config.yaml
arch: "resnet_bottleneck"
model: "image classifier"
dataset: "made-up road signs on poles"
train_examples: 245000
image_size: 48
crop_scale_min: 0.8
horizontal_flip: false
translate: 0.06
rotation_deg: 5
color_jitter: 0.2
targets: ["outline"]
num_classes: 5
norm: "groupnorm"
hidden_act: "relu"
weight_standardization: false
channel_attention: "eca"
depths: [2, 2, 5, 2]
kernel_size: 3
stem: "single"
avg_pool_shortcut: false
widths: [256, 448, 784, 1360]
loss: "cross_entropy"
init: "xavier_uniform"
residual_init: "zero_last"
optimizer: "adamw"
learning_rate: 0.0021
beta1: 0.9
beta2: 0.95
eps: 1e-10
max_grad_norm: 1.0
ema_decay: 0.99
max_steps: 17600
batch_size: 128
epochs: 9.2
lr_schedule: "cosine"
final_lr_fraction: 0.05
warmup_steps: 880
weight_decay: 0.0
Rows from block 2 of a small image classifier, named by matrix and row number. Rows with one number belong to one channel. Each number is 128 + 24 x the weight over its row's rms, rounded and kept within 0 to 255. All counts start at 0. Numbers have three digits each.
Before each channel's rows are labels from the 100 images, of 14976, where the channel reaches its highest value: "peak on" is the class under the peak; "responds to" is what is common among them. Only what is clearly more common there than usual is listed. The data: made-up road signs on poles. In brackets: how many of the 100, against the usual share in percent.
# convs1: 3x3 conv, stride 2 (model.blocks.2.convs.1.weight, 112x112x3x3, each kernel summed), inputs 0-111
# convs2: expand pointwise conv (model.blocks.2.convs.2.weight, 448x112x1x1, transposed), outputs 0-89

peak on: face (55 vs 22.3)
responds to: hexagon sign (48 vs 19.5); black face (36 vs 8.7); grey rim (30 vs 8.3)
convs1.47:119145095088088122149134132139111150098177088087135100134142073144090089132139136114132116139108121126142161117131132122138119133132161110115116127155161121152146111141093191148070080076096162101080154138108162115151141147091152128146140139100132123084135136119146103109144151132127140132153154104134146175102122132130132139116132104118
convs2.47:105143158148094125157161134124129109095093136147138137119134169128155131137184138073139123110106149139159148119147166127118122072173139106129156157113115096145110161167156158140107107131126118127125146100113139147125147133129163166164136132144128168140103140103145133149

peak on: rim (61 vs 10.2)
responds to: triangle sign (51 vs 20.1); blue rim (48 vs 8.2); teal rim (28 vs 8.2)
convs1.71:138142135140142135135144146128112137102114116100142138138093154138138128104102150143114079103094085135133115129085101078127086097100123108086093103113129074129117111100141146137103146155098149134098142141137109109123115146135141140141142134086135091153087097084103084106121114088126111142106132099088137145079134135135146140084099094083
convs2.71:108096101130120141135150105158115122147132150105087125092114108123113120104162128137133182129122155134124111177130142125150124111175117171159134114119116089054108120116133126096083113166121111184123128072164101105140135143118127110126148108131139145104158107120140125151

peak on: face (75 vs 22.3)
responds to: square sign (63 vs 20.4); teal face (25 vs 8.2)
convs1.18:130117136137154140154142164123161131158118139192128124135126193131150181143117140148097139129121128109130112120142054137133132159148078105087129101075080121128114112143141111123178169183154160139163122125133099146139128142138109130124123124144132160170131142108125118132085096131106093159103152116140122131133155127140136153128152114111
convs2.18:069111138158134165147185168136107091164062165108108149106138144175121165157116116127153177177144117126114116233109147150143142122139139137144118150157128083109131158112074145082093135148151152148128084143156121090132153121139150131167151177144155095083161141122136151111

peak on: rim (31 vs 10.2)
responds to: triangle sign (47 vs 20.1)
convs1.80:153159136130144149155160160140143155144116124132152129146136177162126150145127163156105081107083096126131136115098088097116080139117136098077091097070141105124112092121137150147139143150120149138120154155134133134150139170126162152153150141130145137134093126087139084106101111122110089156129135089116163132095122116128134151105136087103
convs2.80:133153150160132147125177141121146156164155154131124122126142167148156133142120158115154190114097126154149158146169140155141146120156146142173137147153144099077133147148130166137118143163143166178174134119154154131139140170158148177170163139161151148138110187149174105212

peak on: rim (62 vs 10.2)
responds to: triangle sign (55 vs 20.1)
convs1.70:143149138138145142134149153122114145096125122099149139146112148146144137107115154138112081106091088123135116129086091080125081096101111111087090096102120077124105114100140141151103150146100147135103147147136120119129129154137149146146147139098144104151085101090102088108115107084127112148114133096097146140083136139135142142076106092088
convs2.70:095111122112093115132166101154102129167119168104091108107110117138148124119162125130142194125125153128114115172126158112130121123167099160163108109118113110074126137110127113120091106151111128142116131079159097101144129160132118103100164121104137131100154121159185132128

peak on: face (50 vs 22.3)
responds to: hexagon sign (51 vs 19.5); teal rim (39 vs 8.2)
convs1.76:169120177157168165132144140125136158146136143137143172167123179140161142120123155133127133121127144142136178147140124135147128141133182147113143161139176144160162154136171112152144183171136133175136160148132134135128099165153145156154156165120148096166134133149150135144138160147108127139107140124133118123151151169163137115158122143154
convs2.76:158161138137155138159113152126141114151120130140126088162148136117109151148118160166110133091088117149151147114146112153157138179103155161100156148168135149102178141128142126132150162102128170136165130164137130108146146121116151145159160150151142112109156146139128114215

peak on: face (49 vs 22.3)
responds to: square sign (53 vs 20.4)
convs1.28:146147130128113147101153091083137159110073128122160126156161141153130097122160122101135095127104124134146105123119149120114101135132132114093111109145124130124130105154143066176112132126120099139128184165148149142091174178131159159162174155125146159153100139097133120126106123144158134164165099109155102109129115122120152160132160109121
convs2.28:190138142136126138137130121153142137135157164179155121134135131143124124137175138125169177126120128152134128143151130149113112126161140139079129120119140188105145132125127134180155139109139123138122153118116149132136047082123137139124159139127137203147126122132172140141

peak on: face (79 vs 22.3)
responds to: grey rim (41 vs 8.3)
convs1.12:133138134140134118148155085180162137161090189123133122165119156131147167180125149157134130099109124111112119105135117151092140136102123108087134122136134140112126114125150056132154159143141128140141139135171098164087171129147129143132136136145162171142132146160113134113092077139087124163107141124102114098149107103115150160131137134126
convs2.12:157155162156205158193159168118157126087137165101159163131140150146159193143140148148164146169113141185165152159145175145148192174128150147111166149150140167125133122170140162140140161141159135156176087144126156125151102129170152166140164148133118141105154171152130179161

peak on: rim (83 vs 10.2)
responds to: triangle sign (46 vs 20.1); blue rim (34 vs 8.2)
convs1.7:143149140141144140156143165153142136132125131114150151142099179141153155117102161158113081120092089126127149128089086080118087132135108101069090092098116083130116106125141137134127151160108168139117131134149115132130126140142140141135136138114144116155084111085108083093115113095120110141099134090118134121093131135129138145085130086084
convs2.7:123108114107144131138147108144112127139114143118114125092082105124118125118142096143133189098124165123112088180104154131132112105135118166148142114123098118078104116125153118084107129122116127172101128080132111077125144127108114095107140119116131122084163098134174134132

peak on: face (61 vs 22.3)
responds to: grey rim (29 vs 8.3); white face (28 vs 8.3)
convs1.89:150156129127116126211128149187154150153159143141149142143154123142128125148169154163158133136133121149148104149123159139109142137143118121138120134155144132088111143144139205155140108083125166131130144133131193147189173142146139132145144142145133173119145148137145141126174143135124145127168124133132140135135110134158159156137154126128
convs2.89:164116090110137113115129084108116132121116149143154153107111115112093099116127114138100110183163111071100125132097101081102123116122105121115141103116099152173125138088192092194181117103080130070108114091133075137158122155102112103098087124127125136137116100095107103090

peak on: face (45 vs 22.3); rim (39 vs 10.2)
responds to: hexagon sign (40 vs 19.5)
convs1.61:152120162165167134144138173131142156076111126119134167146079146131175149090080142132124160103093137121129118134153115145151156116094144145094157115121150145149138130110157156140139177162096143170113133138130118097128073141152137136139140132149129081169152134134133107108130133143128088123083153103093116113112147171157126123139106109126
convs2.61:144115123124139090153111127122119124173148141110097071110144146100119151118102137137092142096043139094116090131117136145150159114102135169105112117108111125112139089122159105121093101154124108130122117092171125115109149125092107130136140118110099109113145126093130109131

peak on: rim (27 vs 10.2)
responds to: square sign (42 vs 20.4)
convs1.50:102124121110104114135118131136088136099099126097117123118141096126084124124144121101159110070124119105127128135125193103159099093092164127113121126176152098139132137109124142164102077113118157111086156143113130122126152143104158119146166155118125097089119109116129108145175187120142175114127138113105150164106156123138113106107093109129
convs2.50:165110124103108108124129113149121127146147131154146175153136129109108098139205140114192166085105153125113108087132127150115101118191115100104115113113134181125150096083143113149167146101115116113113200160062123112115064089128115129114143121136088219137103122146139141169

peak on: face (59 vs 22.3)
responds to: hexagon sign (47 vs 19.5); blue rim (39 vs 8.2); teal rim (37 vs 8.2)
convs1.20:130137136139186114132120160157164109153132194179117130110110183087135168140105134143092137107126134117082164119138105135127136120110152132108150124079144136119134125136122158117176200169142121166151105109144138150151092115133114122106105115150107115124139100154089147144115102135107103148093113136117147113144140133116098096126117151144
convs2.20:118096113141136144182127158151119083166094084115124112154122154110127174131069123144129118120124119112156156108118130140169147142091127137141151119136143133153148151163091134138113134147124138131158125170157117138145133114143118116111152148131106081115153138131125104124

peak on: rim (47 vs 10.2)
responds to: hexagon sign (52 vs 19.5)
convs1.10:144132165157174144179139166162149129141156156152118164147112191117162155155113151128104138108129134118107123119131077141132144112092142133133141122132142143135145128101147188112178173189158160154164117128126152145174116126143136141124124134157133120144136118160117150159122123139116101093080137141126125092146128141127102095134112145146
convs2.10:127148137143142153148124147146157094166116136152123101143100137132134179121066115135104138118072096139131135137117133107121147156078131135122132141177137122130123112167159146129141143111126139140162132120141143120116156150155141134173149112136109090109113133132125118181

peak on: rim (55 vs 10.2)
responds to: triangle sign (56 vs 20.1)
convs1.77:146148139140147142135148156131115146098130120098141139148114156144146137111113151145107080103091092131132115128090088086129082091099114113091098098098127075119106117096141148150108148148101151133098150150136116115132125153133153145148150141097146110152085106089103084111112109087119113146116128101093137140083135134133141141078098092087
convs2.77:116125109122094143110166097143111140156144165114091110082103105116121131124164115139144203122113161111128098167116138129152138099187115159143087116136116105062110119104155130091081105160110117154116107086139127104137139158115113105102172120117163125119156117152186137154

peak on: face (60 vs 22.3)
responds to: square sign (47 vs 20.4); white rim (26 vs 8.2)
convs1.54:143137129128131142134168159131153165140128106130156128147139127160126113129139167142093095182114105106137172118113093105127109182183115099106095096091135104133102103174130179151120141123118170126113157161127131142158126176124163156156155147115147141147107162084133113113128138135125091147147124104161139145093114135130144137120167104108
convs2.54:135133123143099128116145129155125143163155139135118120108142130149159099141127107126162187180183153114122126136132137145171153129154127175132119134148128099065117139122112137130119128164135116173119150130151125129137112163122123135142139137107129144111147110171183134107

peak on: face (53 vs 22.3); symbol (41 vs 2.9)
responds to: grey rim (70 vs 8.3); black face (43 vs 8.7); white face (32 vs 8.3)
convs1.65:138146133137136128141126145164118134123159151097132139157151132131127154152151133142173140116142145155133180153141204134155136144114195158148147181195175152158208151123139124145127133154130141144109142140153148152130165139135146136136140141119143129135141122165142140135134132130159190130147149155119143152149134139147144131124113149139
convs2.65:153146132133174141131139155162149147148154140144141126145194168152133166121106174155154141076131111134153175111149137182137124138130139139117162147141151161121184116150121139124155154130144132134154145184144144180117115132147155157163156167148124113152124164128110147175

peak on: rim (77 vs 10.2)
responds to: triangle sign (54 vs 20.1); black face (28 vs 8.7)
convs1.75:148151138135139141135154148132117148093123122103146139146109158147145134097115156146109085100087091124136119132087096076123088098099119107089087096107118071131100105105142145154113150139096148132103148147135119116136137153141147148150151145099148099153083104093109088113112108092124110147123131099094145143084133130135141144080103097093
convs2.75:125114114125104135144151102145102155181123157111106117100117112121126114116174124150151172123114161139137128180141171122123130121194127166163113115152113119065131167129156113117100122162122144145124113097141129104130158161154104122137164125116165126109140128131176112165